A small image classifier, trained from scratch.
Model: 4.43M parameters, 24-pixel images, arch xception, norm batchnorm, activation gelu, depths [4, 4, 4], widths [160, 320, 640].
Data: trained on made-up road signs on poles, 122500 training examples, 31.2 epochs.
Rows from block 8 of a small image classifier, named by matrix and row number. Rows with one number belong to one channel. Each number is 500 + 50 x the weight over its row's rms, rounded and kept within 0 to 999. All counts start at 0. Numbers have three digits each.
After each channel's rows are labels from the 100 images, of 14976, where the channel reaches its highest value: "top examples" is what is common among them. Only what is clearly more common there than usual is listed. The data: made-up road signs on poles.
# convs1: first pointwise conv (model.blocks.8.convs.1.weight, 640x320x1x1), inputs 0-106
# convs3: second pointwise conv (model.blocks.8.convs.3.weight, 640x640x1x1, transposed), outputs 0-91

convs1.232:556470490524440466509502441563546535576459505557464452493489524502445434508495528491452541532500457433572398391534533588445454491558481506529506480604403457505518510532469350567516525524514450667501469526456563569545485484585514556501465551404496418384522527510503442375482508485488554501480507530497482549494492495473501
convs3.232:508560482429657411535527495523501398508501532501480650488466526439451552456417495496484447417508443464573505557470526489462497489458494497549483523471455533508624599518485526502485529602464581527536523471558484533466450474474474500535484457454504508562524454486519477550532642
top examples: brown face

convs1.57:486546479494476466535466601477410473487435466591468505504615500476403489535546522524507530450464409560451505534423510500548457471480551544499551496496552484492542517498476572555430460553498449419556409469476490551473536485467514610419489576545454565502495463511526570377476477456540563516523401556463431557522483411461479
convs3.57:487587475566587498464535586466575517493496564456417550483564597609509591601433492505569552489414512539530447471574515573539572479575506513484545495608484527512586605556453479518497610528529529481515504509488529563522538494497541497471568507517452517503545473505529633473416537
top examples: purple face; red rim

convs1.253:506538522504466452475589502499455422472500441497465559478383500521478544494480489440395509552543482505626560567547489517393552455369541435557499448434525519531483464506500498524481583459484589506516473477483429493501440524481511485476507520555521491489434414485517486492525525632439453471451567418537486443550534456485447
convs3.253:502503488520451593538600443490467524461451459474523435486472486506429480455560522494501444595529555488503509638551487574476553463498537510537677481482520483468446533507474510511469443587499471453534555514487595549459524479511475500450460497600527556481481558528519505594496470
top examples: teal face; red face

convs1.294:424466591537502508487546485566451490583515505507499457580520533572536581480505580466547517471435375547477482470493371516486509461583525501493425399511597538627497496535525611629529548427337537454536501483560470446486523511439421432528528465496600579473447590489478493492481499401545531462479480497470414449536510547511561
convs3.294:490521417578558503482502539521542547486544473525476503508574485486484470519533496492530556507562623560553523468454430487563536537425553519528556489546460504457525587479534457450486434437380437546521441503477464449469573514489483492493446367541490498555491447389450423478559455
top examples: green face

convs1.352:465514520448471497511532454519469488455484489582424480568517487440426533535421623504535608480416447451521576523527462479486498564449397443437538496471469551478455425457501491524461532534476591447442435386545428567461450483517563576515313566459421522445503404482559465483487552526551547531501461422500415597466459428544474
convs3.352:537474463485523500463520481488545509458537517453463571631538506547549484488549484495461527535494502492548503531507498554483615493543495488433539467499441469551566527461481502544460588538512575499453545498526586627421526540429461456502514430505488517502470484665548436504483520
top examples: purple face; red rim

convs1.590:508405541495533535490519520453533440512494411546501468459520531620460457551520504430484627442519526515492472497450428446416575459487452573549527513547454574485537478557585514511567514490452502544470477501493547461473345495527448459542453605524473501417441506432504490482597527488403469607483582367561504533499517471567562
convs3.590:483421476529514476465519521503497498499511543534554518500532549477434545400507508449490497458552415518561515514535402512474515496558466486499460441418467480483491566442465433563519499495600459612461509515511463569445488520519519496492485503513513503414388546476537504522550522
top examples: orange face

convs1.588:479503544420540466508532507559350501526524603523485578472493498546462451520459516509488550432428416498487539550504447477449571472483461684503477487447517488427462500503521492496531552540458571428533450508514406490537436570488423523437458621530491494479448456506513429427511513529506530533442487459464482586469474448513565
convs3.588:471556508473397509466436491491523513551512430455489436451416391608504499464564511486510503526466485582479475392461468429508360522556472495515408569452454544476436574428506476519532405333530487459475447485467461489563419490446516516470456468527406552536559465436460470382411524
top examples: red face; triangle sign

convs1.626:595514555465473495467532426429446537477519489492485445450550506487493338482607522442467440510546540523535508497535510511436480473473512450444470476577455468590378550583494470525481545433523395458489478488525464475488532509597453426499500454470493487561503556459529505485443490459513429631504506575468550456528522611486583
convs3.626:483440431535597571509526424505492538441521462534535582502531449530343511534445490506441400395486455426381508470439460558415553493440433519429463453462452429528517414524484430391376547557519428563444548461568554415432516532448443511417493496422481417462410475449507583540506486
top examples: orange face

convs1.271:486427483516507453471437496410438467502585629466495642493412524518507463513505505610409495454527508492512510500571488488437545426426511530453506419449480470429518515565464453497479558494491504492474551523491400496502553601497404433479585489546434484443503407500478491510486497652589463485437498513452499487503536484452532
convs3.271:464480476473506544473348555512514481528518514466489475521456447476490516504487528517514467564405480512482458370477452452501412544545436431424401497457468527451499453407468505510530508384478499483405440487493445443511468492487520468499502485489484498544507487450471463328475523
top examples: teal face

convs1.47:459510424474429445483524501546464513551529473441404574521497526511429458430547572486492454496549480408506520482539498507486478475376472585426484437470547457537493479429446532491511593482534465502538408446474344419437495459513458382435540402542584516509416485594532424401451531591511481510422540489449463421474551556540501
convs3.47:491530448495430526454611510509581492559495516535476442554410521581554488529456513530529465584511528450489536581562555500439548494521515503519615486477526496469503594504507488521513505564504583428601570502409535554502455486556510459495572431613552485538469618577479437567400538
top examples: teal face

convs1.452:491569395491512555452605439530418506561494465504582472519580495476398374533445563433556474536552519450466447471495553447396580458471588485562468456572563488531556482440501498534570569418556567517528421468428480424463501437489446443429484459448575603479412550499497517502491531527477540523475563476516535574540532490512536
convs3.452:536453497457435548552549429506396493530508475551582508468484510514423393504607481532499415418562468468434518535534609500455596503476622482499532454479488551537491503533485512505442444569548503466506554495504566500597522480537492486507483464422449521393473568462472439544495436
top examples: pink face

convs1.457:501502539469403481477557498563490499530421509544492378588514547479374496522470622476556484464360437432487488395518415488448498483552518442521361473459530607450535459569447527493560469512423567461561488495505540450508467448525477542517453473441479553415441535451511510466492512472545542520507565507459490539482460562434534
convs3.457:537478480459474558496469496440554482492457523428555496584422481528499555463561513522478461481519410465460586524595499512469530470553464435386508532479451549526525408526485513546485570526625564457514561483546556542559481491411541452533554503459496485546480570639570521476483536
top examples: green face

convs1.583:511545509423482570465561446476490485452376509594519472510496533488429489507417465521493526491367419361532516478527534487392465481498424540479539462531583502504486436505532513486520474485494599454491462374529523534518508459470413583470454522537400462474600457423497591491539512489515504448554600526455409566467401435452366
convs3.583:539496409480484465441536468438506504558486529482459549545498573531560539454503518542542576534490565473516487528468472490558552520546495490461501549457365490526527494448501523497525499525456501467515524473526586521403521509377544474596465408496536515501542540432471385515485493
top examples: purple face; red rim

convs1.23:504560497432477470546548554605477486461508585430572439544441532487589517436500425489469522481467451530452484492546503539543479492524502574543490472454485445579489432573539445545489450422514436579484569510602547407511509507598532497551446506465421483523548496545462463527519514555507458571544564491480453532517574532515546
convs3.23:522596524543458526478467551530501555491550408584521395525557453422431416624508531530484582552527585526547481515459384502479524511471421517497465413561541458511414450458532460445509478533384440550533590520542551471523569537507510497451560499549488480466501530489571465513559466
top examples: orange face

convs1.14:455563473488504503522551507526593529517458470504445472598396479386448517542498497555476545431479401487566495483540595551561463504398464462514552418519477355553426541498510545536478503433546407619482421512482505572456544507505491608469429594546435478485529406575537518476474459478543504507557495603497436552522400470444477
convs3.14:499552414513576474463438489475498467502516509502469622528528528722563457461532498483534666482451566487569432401540566562620556532533569497496466478530509470561550605439476489449501496384586468522489520498473594467472539527511503493496502381439447479537552499542492516381433438
top examples: purple face; red rim

convs1.513:503441465536556624466479432587506519505482424521506513491508500506585392498591491443517547559557543438578546491501592554405598482515443493445523521540559551498476532476441439493529546513520541455481586417476495443462576570596428435470521556530539430465520604457460476513506539601444508442533456576500470513476525530418484
convs3.513:486494465475547502530491486503596575458547547508386524468552529382686609442390502521464581581496478467431419516459485467545472500435519485498438511414507444445551539479506396620464530530382526433487478527513472623429520518537531490529502521522553529584478480493468396530491565
top examples: grey face; red rim; pink rim

convs1.205:564490583454625473504521465562523584566514434590453516462498513565605478461628402553525484553505432556490568520497469515512477525539529474452566494460636434605533515474524464558487555498453503499511546501541514476497554593487484419376547506542540514494591543453451501436453507478576527487499426565522483432455434435440549
convs3.205:492447512474460506358493482491503504463397440480576477543425467546467358450623472494418507477417430515515572499545521495524512497478487496420499338512494587513447434471447539383448456497549467506412504484470525379550414499453457484520510397493485373523570471529523494461498448
top examples: grey face; red rim

convs1.278:488455500498502474501513468536523545547476511450547474527499487437474468533579535573599581527576467511597531494582502498370461484457584488466567484492576466463520467500460446525555454555491584555500460472467391449453458473506556517570557496420415489458557496562466463483541538490491505443615470482542457515479540510529439
convs3.278:556565494481441519499577617480516489546406477484442405475492515513553448519461535484493519580514370517544598536480402485495392472549482447450595543585538581404413565433481578550502503511557511466555482496515461470449509509519395476462485561535595530559539447511490504500480555
top examples: yellow face; white face

convs1.560:399559510445379494549632448544509505549487490449484413489550518494502553430504670425484553476524511465502508492519452542452522496428499474504443444506512640456578514518457492498555542528439470510569412422477422487482469556527519487486535477504591438413259500580565504522530475472507504514439496506441472465456500492522502
convs3.560:498475535420506540491441577520549538497446525555536487518435533495486529435461491502483458543428414508507544522624538561484576471455498530487499488510534483558539453525497525501494553502533543469488621499458588514505386453511570452539535596538600437508490589592545534485482525
top examples: teal face

convs1.212:428481458476479510516485450508486546477380529441493545435520520443516473489514494511502551427530499414513572576543590545486563447509399503474539526454578591445449475487512532535556535470489411589545513483474433483460536637438466553546446548516525406464424511490558514491509520459483563466481567527454429527464443449509461
convs3.212:443461524544478539482569546473509525472472381446495491547455311543539398609484477536487395520568501515467481526584491465434458483576477504467559533516496554389429452516440552562502455589576500421449391548511434536549528471569438479342595566427321532537561504475488536550550516
top examples: yellow face

convs1.433:486547402481563496464440568527455484521521490524535504521562460531478566515514542643534484496496441627428594555584389556496474482524525454482527462469535361594444529471533489615380467464461482530526463569493444514514518543466472516606439551507508551568556482518532477460483534497529493450514424518664457459506506429486592
convs3.433:511510473435490483441459467495506516571405600441512486487472642452476572480503546576555529488603501405442526468469422410535426510451400496475406546522430453485480473477569439432570531489506471525496524459448448416437431458448627435594430501502574447511543523486447467461566532
top examples: blue face

convs1.432:508466453491442534517537471480423499423525488521552482504551521487432523517517566519519493494584499531458509460601482487419528512401506553505516470495482541517558468416408419549596521598521392522481474468553372475505480474433496577465532450483479469545399627481580526516542416516472523535468474468475413535432542433431556
convs3.432:504493547511456435555493490492469481451510459458559497482482452488532491488527504506463527454625521471452535407392542512446392488598488465492446463521528483535467439465515498509466527526538519547489473529548502490544524517516401521480424607466426527567491455480441564483561484
top examples: teal face

convs1.536:529472522514490554520455496455537484562450487493451526472476484467417443528472558433517569517455504451569520605437577603529488500541534494384551497537554503547471476432578487441377472480469539458501384476469534605493567461472454441523520521531550448574463453621478555417494573542523452588462509534499564407485444440471450
convs3.536:456539495579530411495502621502443542433497471466506524461450469477537441546485507480428547669546508538466453466525474537472515502446464495516525439567519544480527491496542436401434492438488452539465491524512543396440480514483508490525429539596483462538498455493470576473572433
top examples: purple face

convs1.56:531582578476547472502562508544469506524454460587504575465502480533535499504591456558556538512433393513509580553515470584465503536529522548475586480462565405539479479495483450609450556521430539462481494490570529489505560605464443502375463545544480488552585511484495473491436552489578527530530463522510457486506454399398529
convs3.56:487391582495438491516462476524500505458411444526565502515338452466475429469590495490441499531468403501505524442511517488508482498423453519509470404511561546492452477464508499383463446445542453476433488475455520333526393488538476489511492529506471336493518471524499493436515518
top examples: grey face; red rim; white face

convs1.382:562405522498457547540555542512561417494461394599463440529513476621498556562480508531464547477399451544490469451415388569570528524527498534416541417496489496585535531551541556613392458443424525523496496473520564542522407449570419528511513603467462515520455552406459501440523485475516556593532578408443488517505480413540536
convs3.382:531562543446491524493585426535570602431551446519517519484465441465507471561514492471428534463552489564498540550482569464459550480439533556497575473467506513462472467592481580498443451513469453515529480515453476483626597510484440472485448450445505518538557481499478394573573535
top examples: orange face; red face

convs1.599:454490474548497570478491447584484585495512466504490558530529496470542455509584504455480533476556522464572522442526553570403608530400401528466557503532570546461483466433456407483582565559509482468497530417487411449435551636546524432462586518494550397486424561494467508459504512611474500466484414532479386512480536452444482
convs3.599:496539499502532507499583531525564581514558550512427454503538556404556581503422533539502560572499523533494472569506546465517483489429521574544466519509490435481509541485571492549503546537402549448513517500445498566439491480541553486560487528508593513610531549541481395539492541
top examples: teal face; red rim

convs1.194:572497469549586514492402486536531496443473527524484521488485553614494545446464548494493495515505454578459501539493391487510548534514552522480570421563559360455458499500483440445543533488380528564492403520473439503520456478443526427494389501524501543501569454507616483415514513433532526473498449484634504532594469493500646
convs3.194:530426428414459499502458523494475489564476517436581542510516584521461470502525501513501510476580422437437522522457499485447452498536540504490469438568469471471450516578512497509575545579375438554590494485489491500480540505477560493547432537505475427453492580533434607518555510
top examples: blue face

convs1.257:568484473511415568464503422472536459481468406509484347505523502498489408584536570464511472491502549529530459451493562530532530455502543468438483463484412455463591571519450409460523488426515483471506551478547441468449431572671482537524503588536440383487493571377440493522531474498526478478597548578499489506489526455444498
convs3.257:492533513391519530459445563506568511552455530430459460497435520486551501437513499510523563555472514397551527472545477497592548499533572436460507539477460501486471491508532367575570567428455529462464511521434478572536462502412567470590516440557544469619495558561490501433527537
top examples: red face

convs1.415:530575491484448523472562514481485440421457492386620483570456477538518540529482553549515478510503518474518508454594452424460560494464537436490499581445519545443604419499489454442523492550499551452495516468610464462527526504550593525496540525464550484462477562536426439556480523592537432549668499527478487490486498503409532
convs3.415:505479556577531496538463448491555510492550561515544560464470581499421612547573487456463475471496455506524507425550521498444531486469559513565546458527497527551559510480500513515522584457409495494477519460442568481501513466472536463513549388502497453476466551396475563453469579
top examples: brown face

convs1.507:480500527511514536504556474512557539554397452425499480468513535492512537550494524475521463492416503492529383572542505527468410539491521457492461519487471534452538444372535521488494518536461593497511477484468518477424574520596513434477570473424570506493496502535445482525471495520568487484599521572537475504467544522466460
convs3.507:543585479521439517485535464472524524559507500624433461459535523611455480517493504488532566544484555488578544547547496582583558487441548515550603531433518486650418587514541520518466459470578473499508593488455596527501534483505513490570582518513539416603495513512531555523464534
top examples: green face

convs1.135:479424497495451484549604551544606422442515360527545451614373484552492515549513504427508621515487527553559533472533477521537540509452525511528476449527567594494483475512509533545484548441422498455476467445503507428476437509495534512485567562450526550491426474513515512500516520570491513605611566395422490469475513422561415
convs3.135:542545506526516451490475490531567478390504498533590590537556556425538508567477480465448580533525416531491538461431527479417545498419546471569450469501492512485523526512529567385374564540494498557527507489520387402563559545518447496528553527439526462513516455539454505471602497
top examples: blue face

convs1.495:513573487491538449477525527459476471491470600520507538409443535599527618464436398592467534590473404550482569617528464464505436471541547488497574535400469370563429458473505445560403506416439455463478544539544591496550464438427473489539526557459513592489555460489549440512499500436568549439445615464570444468497495479484536
convs3.495:548520507534478573583531524512453429534586476575608499498510457476444483489504531501578483448520563553514611525560542545505488508500540483631628533498542513590496498496545493460475511528483412571491534481533562449526496485543495489461484483479467514464463485394507619539550490
top examples: black face

convs1.81:545506492499489501523535612560485426547418537574548531541551479559458600540546490630487512482396377606412561489514382487543488496583516515483490486466569455565457495535544539609385506504404488524500475561588575557489461508430527514551467590508438575483500505480561491479506518434643503584501516479525397474531468418492578
convs3.81:503558497489485491544470531457487418495562543489526499480539509574502541468456509481543492498478513465531508519575472568488517520581526452440591558552552497609503482472523419580529593501539576551560560528554619594474472513483517567476562549517396600480438494480532567491477480
top examples: white face; red rim

convs1.571:503399468469614509503498542545456490461508587523470483480638481505541492404516452545475463448540447465513501456616430518454450490442496595447587530538498358492565473511500418496569419524442396540518520543557436440570546557489457488490452497557524525452585510546464498482574528537480548444505465483518390603480493469533547
convs3.571:507560508450556561428534397505493500456527507530503420475499497434544529484468512497511487424536562450475485567423510456577537514528490527499516513460485546526480399522519494556498540559470536486442531504542549540535526481462558423560498522450523572664587579481482432503506659
top examples: blue face

convs1.563:537580492498496558518380357429464471459431557509443575475470487470477589420376498476469578590499498383548602572475612554434503556499484497461590490533527464465384433492469468519540508478443520477485522423443486581545455470489532565379387504505434494419541450509580442469472497480466539502414573508562531604539544483562493
convs3.563:502550503444415413502572532504498516546562538559495500511536600540522524499541471463522623465553501578578551551560420559534601471519551491483530398538514443505406524503562487413501552506521448514507520510496522401465597535553513537503465430550588512442502423516481501543505426
top examples: blue face

convs1.289:506582522497461469493493553544546506494513489500505513508495491552576545503523455606514462532530403532463454517488375534549535551448502461465579475468570405622539467460526508653461466497446407579540513564518426440491482576462543485475582512500495568557418561447483383490517494482647507520479488476462467447502548402477575
convs3.289:496466465571441456412519495492500537459486451478494530544481472397479426526540484483470492479542450528488529522497415436531509496499448493457472380418454524357422458476490531465418520491531441484451522478565410430494551527499474497491506458501519420504554478461499473487580489
top examples: teal face; white face; red rim

convs1.400:568581527523488551477480379545520558543482469520510455530526542475500414419487662314544459531537540527553424435472477512429504452421530480508494517601399408521549576505528468511494570412577478587497507493468437466584501479569534458544457500442488491534494515545485446568625454520439503468536502565561567588556537562474612
convs3.400:487411413495531505504563429494454473575470454480358567397499442459408446474491493550504352411546446505447412573465546474364491530468491503479477523568491495458606455510480518447511442568518450463561466530515489491452445484510454536475439507424450442422528437416425526571430482
top examples: blue face

convs1.196:526574454500550504499467476433399456395484567462499501357580586532470565487421481444532521583531494520412609685460535484522415425498470501470557551342460458489445513478447526491460512511508472489496463446469548502507502375441501431497529457478448531460574518567567466555520517503487472438457527484537459581557554518571547
convs3.196:461484442471441470438485458484452477520447465393462492475548482550596430527551471499507487518517475446501394445544388436498475480543434545440478538517418516382436504497416527526568460422568510384558488547454451528455547515512523503482393510507480522472573557538411449449473490
top examples: black face

convs1.284:454448633501503493478528525512459503576529521552501476548539527594477568469527532525538529472435380501449523466483362498491514503598468487510365477491598561639492480553513565622530520448368501469523551493566526427517509481405464429554530469488602610484429574489462471489500491411563511532469498456510443455480482576523557
convs3.284:500521405579555463463529584525540552517551449531443502521590489517503454488472494523512626562527595571562461456448460503546555540458542531538529451547417496425514600450501465429488423457365436557476404489527482432437545525478435505472479358596467464546513453459465391453538471
top examples: green face

convs1.627:460505469488498480563540489469517428568529464440535434530452478528514419572585586488453602428505541496489589431517475470434459507513515528521456531525542525525445544551448452490547525459482462473485510522538455417495449543460485564453530523547524440415515535501449465560537530542517495581575566536525467413447516562485543
convs3.627:501553554546342549620467398504415394464487493555508388535488486497576510557504505514501536435498477557463470476547544559426524510558492517548525517491543582543401514495480498530511491472511440500567512507496565500527575489550428491468541537474480617367478511544520481467494464
top examples: pink face

convs1.612:499473453457513634461470437539493561566536449503537423489528505487500385507556501455546556526509534470576577458514633468406611490526462495400490481560578567508494521437414449497509472515540588436489514415497509519498550543616417471471548538539572466469469638478437443443514539538460517499512416554517474542439474503403482
convs3.612:506519597549509506573493514501380407601543416508623524495498433587316402614558528463525489400518537520551569487530485529560507535530470523574557478549483597518426480534499531380560487464566494576486509520501509367576498510481387523450494478476423477444525454456541640484488438
top examples: grey face; pink rim

convs1.493:507489517459532497466540560532460561400445441629425510532485504476417466494487489580513548470452445522519578510541469445538462567468514548473538454521574464454440477513500501545450534503543547464456465498509452547499419485521536557416330588530432536520596486414561508448446460503564511451513495443494497634517490403525547
convs3.493:556609477485586524489556492517523515436555571472463547573532568561583520474496492472468579545508601488560494564594490569566557533489499505462520463488455486531592568493507451492454604549536561497477488491524567597452586553401482503474494419518503493560417485594518529529483496
top examples: purple face; red rim

convs1.155:527533499540534501494477406481570439518499543438462527464379547437442504485343461451420565498514530426545462562535586468495512485550492475462545467493415435447483506483480433474549565464543442497504509397457512513499450451542470599454443531515503481465528457499541479481490510510471527470515585544598525566519532535581475
convs3.155:538593512492494511506493503522484537503526533640554529518518521530476507504558533485503538492463527603511540481558593672567539516475596505569527449475565532578483492518519499383469512470536363494447614480527609382541480525504520558566507435596582469497511458467572568501493453
top examples: brown face

convs1.617:538426563433468463478498501414384497528574593382534633527457540432397467543540494548463406439400482506529481460510489498482436510488523534602440425600532497423496536501485492487411553502505535434508445565498554516536606511444393495521456368482498537465562511574518441482490442583581451496474556546436540444522421496471496
convs3.617:554504468508485446548606444500499503510519526514547510596564557492570518499539511506547569467557521493535560596547442541486610495452542522501605589507471477530559539573534558449522539606487511501602558521498514558446563527469483499538534475471513529454495476508561498647524476
top examples: red face

convs1.449:503497507499519565476425552518455484505519588474385613426575535536489455438482458475505567493499601518495418527428545521558500531484460401407497460444414498492447469494529455532444616438486455569516502423478520501478486498482493481539501490524495467422510535516527508494541517549490563491418509441481549418569486489462500
convs3.449:500521524492617571445507562508506555536557490527476552495514520544498538485449502523671499517405503408486475510465576518494521508480471492539589547504502442560462556535494494533513626509499527457456495513464499536550510493509559531521559573503496528501502545635528619516392563
top examples: red face

convs1.606:537498495425479516454565484489505448470520538512552504544433472485521432487478506464535538489461534475471399516525531522463501500572476533501442471465518428427524508519519596437581464532431519519523498439502544445500535520512439451504495480429470556542565501478436559510534474538518499585507652533498519567496557561502555
convs3.606:528516467528588487439488496496513564499535490548553578499463491443472539531584501516418411494548546584453545481441573568422544504442560548426543444561478504459585492473577566510462593472501520556461518485550453511567545487539473445509476539576557464404561389420516549447597492
top examples: orange face

convs1.204:454460541514479507479618477520554439560506473516514587605368463558538583502448480477466600539440436505571586400572522508477597489511472450544503471544523606546510462555523485524539576392402598408454543465501521433496504551488499540513568512492581500494398469523496517460499490506493519509571572468475499397485377493521426
convs3.204:502491516492449555475567476500398505539402536498489468462444517549542490509558533487502418504501407479433520594572469497426465486554431505496567559501470545478489485493486553532490527503539432458549565509454526514494475486492563509523458607518522513411523566533486517557475403
top examples: brown face

convs1.469:489511469454479519468534433479426541474512475536468517532592472380436428481496685462481521431491506379457503500540553612487511473430519442428563422494496473454501490491510533467481472515503462515482441440527428524423574490521529535470421423507467439481529495440469546504476486562491473569448496574498523593435497443461546
convs3.469:477405520516499631499458482539465511529480513511458474491497485450480514540466506491529472462495481432424464504410505469471307516512469476514474566485536548416476441465463536511528455469464377496495437527516414465482462489530541511493424556453483537471536484358456496499500475
top examples: orange face

convs1.638:489468571502408500491488397470569525468433491552490455529513465449518473509466672413428539481468423410547449373457508543498553485498528497549512431524447468489535604559541549500586497568509453494478560444570494475552525448553512557413456464455425355421499587409476568484487440524545524515574565595426517579536453530529519
convs3.638:527487482547486561522602443493451461511550458583447504419467428463491462551441491508470448498504497545412423638481572517395452475533508497522575499532558588439505466511481493481499432588443472523568496556551462477463425521553411524493473549530439517467535363399479485616471501
top examples: orange face

convs1.589:489483564511478541474473466518569552524535448542480578570380529432535499561528550533500592573500488498591534382543555486440489517544520517459539463559491598470490457438414324489494551516518555436527490379492538540493534576510444524539502538455581489532443466514508508420516525514472501541538487446544466494525436485466363
convs3.589:518566493527468467499535537484447579508525442543479433509579453473589414530481513511487571653491528540451396520489520505520517473500467465531477533554511506511459454494492512477517463476503409486541590499514603493474522513518467463504510597485469599485498554503521542521541416
top examples: brown face

convs1.399:481494540494472499531546535499472534484535584439571480461522495461547402461591506488480523556603616513478482495614472592416521576442523544498536523499490512427524550480524430484565511592506437595471554450448418421477541517519523512544550504445525489445496589595431423582467510520521504454505440599469441566499561506539500
convs3.399:470561459474500436390463538480426417492547574504524486502511522533549568460483513541449528597530456516515561474426419482534412504534451504533482485540502461481388533475524439426504500472533572563500504508469476412459492515489546482509411567589507536604412511497475541436568514
top examples: teal face

convs1.500:570408451497462531455536532479498494560532428418480465480602522523478356472536582480359523477543425578474477543459482506539587527514534524408510450641652503500449544483549471500468430496535494532508497524495456466514516560494408519512525489479565439609497529477469462418502523498461477586416445492520579415463468468365471
convs3.500:492468508477486502534525342495482464467491532582532468496528508481421522465649473531479425387440469427427554541471534506419506471436567509548440505475579526567487419501463485532456477535506450461457540449499637511562517477495481505470402520483485500433426545442455447544486505
top examples: green face

convs1.51:533520515500580468462473466457493449472549587424453578462408539498486566436361426507474552548524519486503523632515558475483461522569490486403600464475473414475471478445448458532467544466505491480515513448485483494554477464482495518465448528502516562428572422549549454446496520457480571441461585535613492533504521525618497
convs3.51:525564502522498560494550492541441491428517521612534520502480510529489490521532488457487498516477539614513558521499561613528529511456546490573569394447540522583477495528546513403402531505526398501461553484512561416513507537513497577522465452519516466442461408413538547538498444
top examples: blue face

convs1.42:566472500438528473547536552468501449506505577509643595514468559554500593481537459545498524447476443549465520497519396432516539455542541488447442517507550374578434488585546500604455488460454476551508531610624569478584475520461483467470537503497500547519512486497486460539539488444600501531533586480527414393506395546500571
convs3.42:490538527507612506531517525503474391480429522485499640417537495553444507540506464566510369470525420474573576542488567512420478477529505531491532480527502486588595484542474565514521559561589558488597515514512536524466440480520575540474477518434564420460556506586495610510493527
top examples: white face; red rim

convs1.318:513583427514471475522507536583485507553500525531562533536516482533531581488536499635495463476483377595414567466558358513482480514464550490516558490484571401621490508487511474622415461492424424557506453553520485518494507531441517488592582515493481535536450479525550431492534519507568531410496487502535410416462482413441519
convs3.318:534485470484473506404539532490495565502448609505465481548454644427505587503531521491490504520514453463479523497492452453513493512395455487455457454453508443474445472412581464417470544485506487455443539454458458414442438506446606477628468446550648424526536541476487426491517511
top examples: yellow face; red rim

convs1.559:497534538476406596463562354571440419577439488474550426552546516486440490474527576444514548527394508439453495463483486594357449512554537453536479393522484571445482488486552456494576436521336562485514371451475533571457496481579426570487517484552445451564406513502513558501462514460508528528520567530402480490471482491462462
convs3.559:512397475571464533536491583511510503579489482509432498522545456477524536601520513495506415487331394550653439467550449501537498527559448532475443571493516515478522536543490466589585567493476518478538517515509462571541483488485554522523481514530498588471489505640562533518437554
top examples: purple face; green face